From a checkpoint of a small image super-resolution model.
Training: soap at rate 0.0026, 11700 steps, batches of 64.
Data: trained on rendered scenes of toy objects such as cars, trees, mugs and chairs, 195000 training examples, 3.8 epochs.
Rows from block 16 of a small image super-resolution model, named by matrix and row number. Rows with one number belong to one channel. Each number is 50 + 10 x the weight over its row's rms, rounded and kept within 0 to 99. All counts start at 0. After the name is the row's rms in percent of the matrix's.
After each channel's rows are labels from the 100 images, of 14976, where the channel reaches its highest value: "top examples" is what is common among them. Only what is clearly more common there than usual is listed. The data: rendered scenes of toy objects such as cars, trees, mugs and chairs. In brackets: how many of the 100.
# convs0: first 3x3 conv (model.decb.1.2.convs.0.weight, 96x96x3x3, each kernel summed), inputs 0-95
# convs1: second 3x3 conv (model.decb.1.2.convs.1.weight, 96x96x3x3, transposed, each kernel summed), outputs 0-95

convs0.49 091:57 47 46 55 49 32 71 48 41 43 55 40 66 48 65 39 41 40 44 57 50 49 56 44 45 41 47 47 32 59 48 40 62 34 47 49 37 53 53 62 51 57 53 58 36 49 52 48 60 44 44 64 36 51 44 42 39 40 57 55 34 46 48 64 61 62 60 45 50 56 31 46 60 65 34 42 39 53 52 63 53 59 56 66 63 54 27 60 57 33 20 54 54 63 46 44
convs1.49 077:41 30 64 47 48 42 52 55 60 48 46 61 38 57 51 32 49 58 47 73 68 51 34 55 40 42 41 49 50 52 38 42 39 48 47 39 37 46 43 46 47 45 42 71 67 61 64 58 50 43 58 64 36 51 59 53 51 52 45 25 19 37 60 45 69 53 47 47 58 54 62 66 54 45 57 54 42 49 61 45 48 54 52 40 52 49 58 41 50 51 54 44 54 73 56 48
top examples: snowman (27); teapot (25)

convs0.58 114:57 47 48 40 60 47 48 55 48 63 57 38 63 48 33 43 41 51 49 49 55 56 41 51 47 37 25 55 36 54 47 53 71 56 51 31 70 56 69 52 48 47 42 33 49 34 36 54 51 56 53 51 51 61 45 43 54 51 38 56 46 67 59 46 46 59 41 40 47 48 68 53 53 50 65 40 38 55 75 67 60 53 73 53 55 39 39 45 50 55 48 60 68 47 36 64
convs1.58 097:54 57 60 66 54 52 62 44 34 44 57 48 51 39 48 43 63 46 56 44 32 37 46 47 63 49 52 62 53 67 51 39 38 49 42 46 54 43 36 66 57 47 56 53 56 34 54 58 57 64 40 33 54 46 44 55 40 59 59 54 31 46 48 57 52 49 64 77 33 36 45 48 41 54 29 67 39 58 53 60 51 50 44 74 40 40 55 60 61 62 46 53 45 50 65 34
top examples: ladder (26); table (25)

convs0.60 104:55 51 51 46 50 67 56 49 54 54 40 54 58 41 46 55 41 50 42 44 37 45 47 54 41 54 61 27 44 50 55 42 55 58 47 38 46 52 45 57 50 56 34 50 49 67 57 38 31 52 50 54 62 45 55 66 80 54 40 32 70 42 44 56 40 37 66 33 48 43 65 66 56 45 57 52 51 46 41 28 70 45 59 53 49 55 76 47 51 37 56 38 50 41 56 42
convs1.60 099:47 30 56 50 52 38 45 53 48 38 61 45 47 54 64 51 54 65 49 51 28 48 44 66 50 52 57 24 63 56 55 53 42 31 49 36 54 51 67 67 28 43 58 55 44 62 38 61 58 33 48 46 51 55 78 53 47 56 44 60 55 63 62 44 58 51 38 57 48 63 42 52 48 64 55 57 43 34 45 56 60 48 41 62 50 65 45 60 36 44 46 48 41 38 56 57
top examples: barrel (35); largest object: barrel (30)

convs0.37 094:45 48 36 44 57 44 44 46 56 44 52 48 49 41 47 64 64 58 48 47 49 63 35 40 68 40 52 49 34 42 53 57 40 54 53 44 49 51 33 61 35 52 54 50 44 37 54 51 36 45 53 37 58 37 53 45 46 41 46 48 51 78 51 54 42 32 57 46 55 34 53 54 62 58 38 55 31 50 82 55 66 63 70 49 35 54 43 69 55 63 42 58 50 33 50 42
convs1.37 084:49 58 47 40 53 66 51 38 45 42 36 68 72 42 38 37 57 44 58 64 43 49 68 46 45 45 33 55 52 38 45 46 37 54 62 50 78 32 47 59 51 39 66 80 48 44 47 51 57 50 33 52 53 39 42 50 47 63 62 60 47 36 52 54 60 42 52 43 51 50 50 49 66 46 48 35 57 42 50 57 54 36 48 45 28 49 40 53 60 41 63 45 61 51 45 54
top examples: ladder (30)

convs0.93 098:54 59 51 47 59 46 60 53 52 63 50 43 64 48 42 55 68 33 62 24 43 46 56 56 61 49 55 49 57 44 46 47 54 45 51 54 66 49 57 54 39 49 27 57 47 27 39 54 57 47 89 48 48 37 26 40 55 56 42 45 47 49 45 60 44 59 38 32 61 38 55 52 35 42 52 49 51 41 47 52 48 52 59 50 45 38 53 53 54 63 44 64 43 69 43 48
convs1.93 116:55 55 32 50 54 63 56 28 38 51 50 40 49 53 59 50 47 41 61 68 50 49 41 52 35 24 54 59 59 36 58 49 47 49 54 41 35 60 59 61 47 42 64 48 31 48 64 73 50 60 63 48 51 50 46 71 66 44 48 59 41 37 57 56 59 70 41 62 40 61 42 51 46 63 38 46 45 51 46 51 49 55 61 50 58 63 64 67 58 51 50 51 62 42 63 58
top examples: ladder (33)

convs0.76 094:47 53 47 54 30 66 46 40 70 44 48 48 45 51 52 48 49 48 53 30 39 59 46 60 45 59 62 38 44 39 60 43 48 61 75 49 48 37 58 61 41 51 56 42 59 52 53 48 32 60 51 58 55 37 64 47 42 58 62 58 55 44 50 31 54 54 43 48 24 58 65 45 64 45 42 51 46 57 57 29 55 47 53 32 64 51 47 45 46 35 70 43 59 30 53 37
convs1.76 066:47 40 63 44 54 58 70 41 40 47 48 55 47 54 54 39 47 52 35 44 85 62 50 55 63 55 34 57 42 51 48 47 49 53 51 42 43 53 62 49 42 58 62 32 38 30 40 55 37 57 37 62 50 58 47 61 45 36 57 69 42 40 57 27 37 49 63 47 59 46 44 59 52 44 67 59 36 53 56 44 48 70 46 49 46 35 56 60 56 50 53 59 68 50 52 42
top examples: barrel (33); largest object: barrel (31)

convs0.7 104:55 59 44 53 46 54 56 48 54 55 22 45 63 37 37 55 44 50 72 70 57 47 47 48 42 48 46 32 49 51 51 44 49 60 53 51 55 47 42 54 43 61 09 59 67 31 56 41 70 47 52 57 59 52 37 46 52 41 61 41 50 43 60 38 42 54 48 36 48 55 52 68 53 57 53 39 55 44 49 56 61 47 55 43 38 39 49 41 55 54 67 58 71 55 45 44
convs1.7 092:44 55 62 48 26 45 55 64 56 54 33 48 38 41 52 57 34 40 37 37 45 61 43 44 51 44 55 52 55 42 46 73 63 59 61 41 55 44 55 59 47 44 45 68 49 45 60 63 39 43 65 66 41 50 74 62 51 66 47 67 47 41 49 35 45 55 54 52 40 57 40 64 55 31 55 42 55 61 54 49 59 45 33 46 55 59 55 65 44 44 67 38 47 54 38 39
top examples: barrel (29)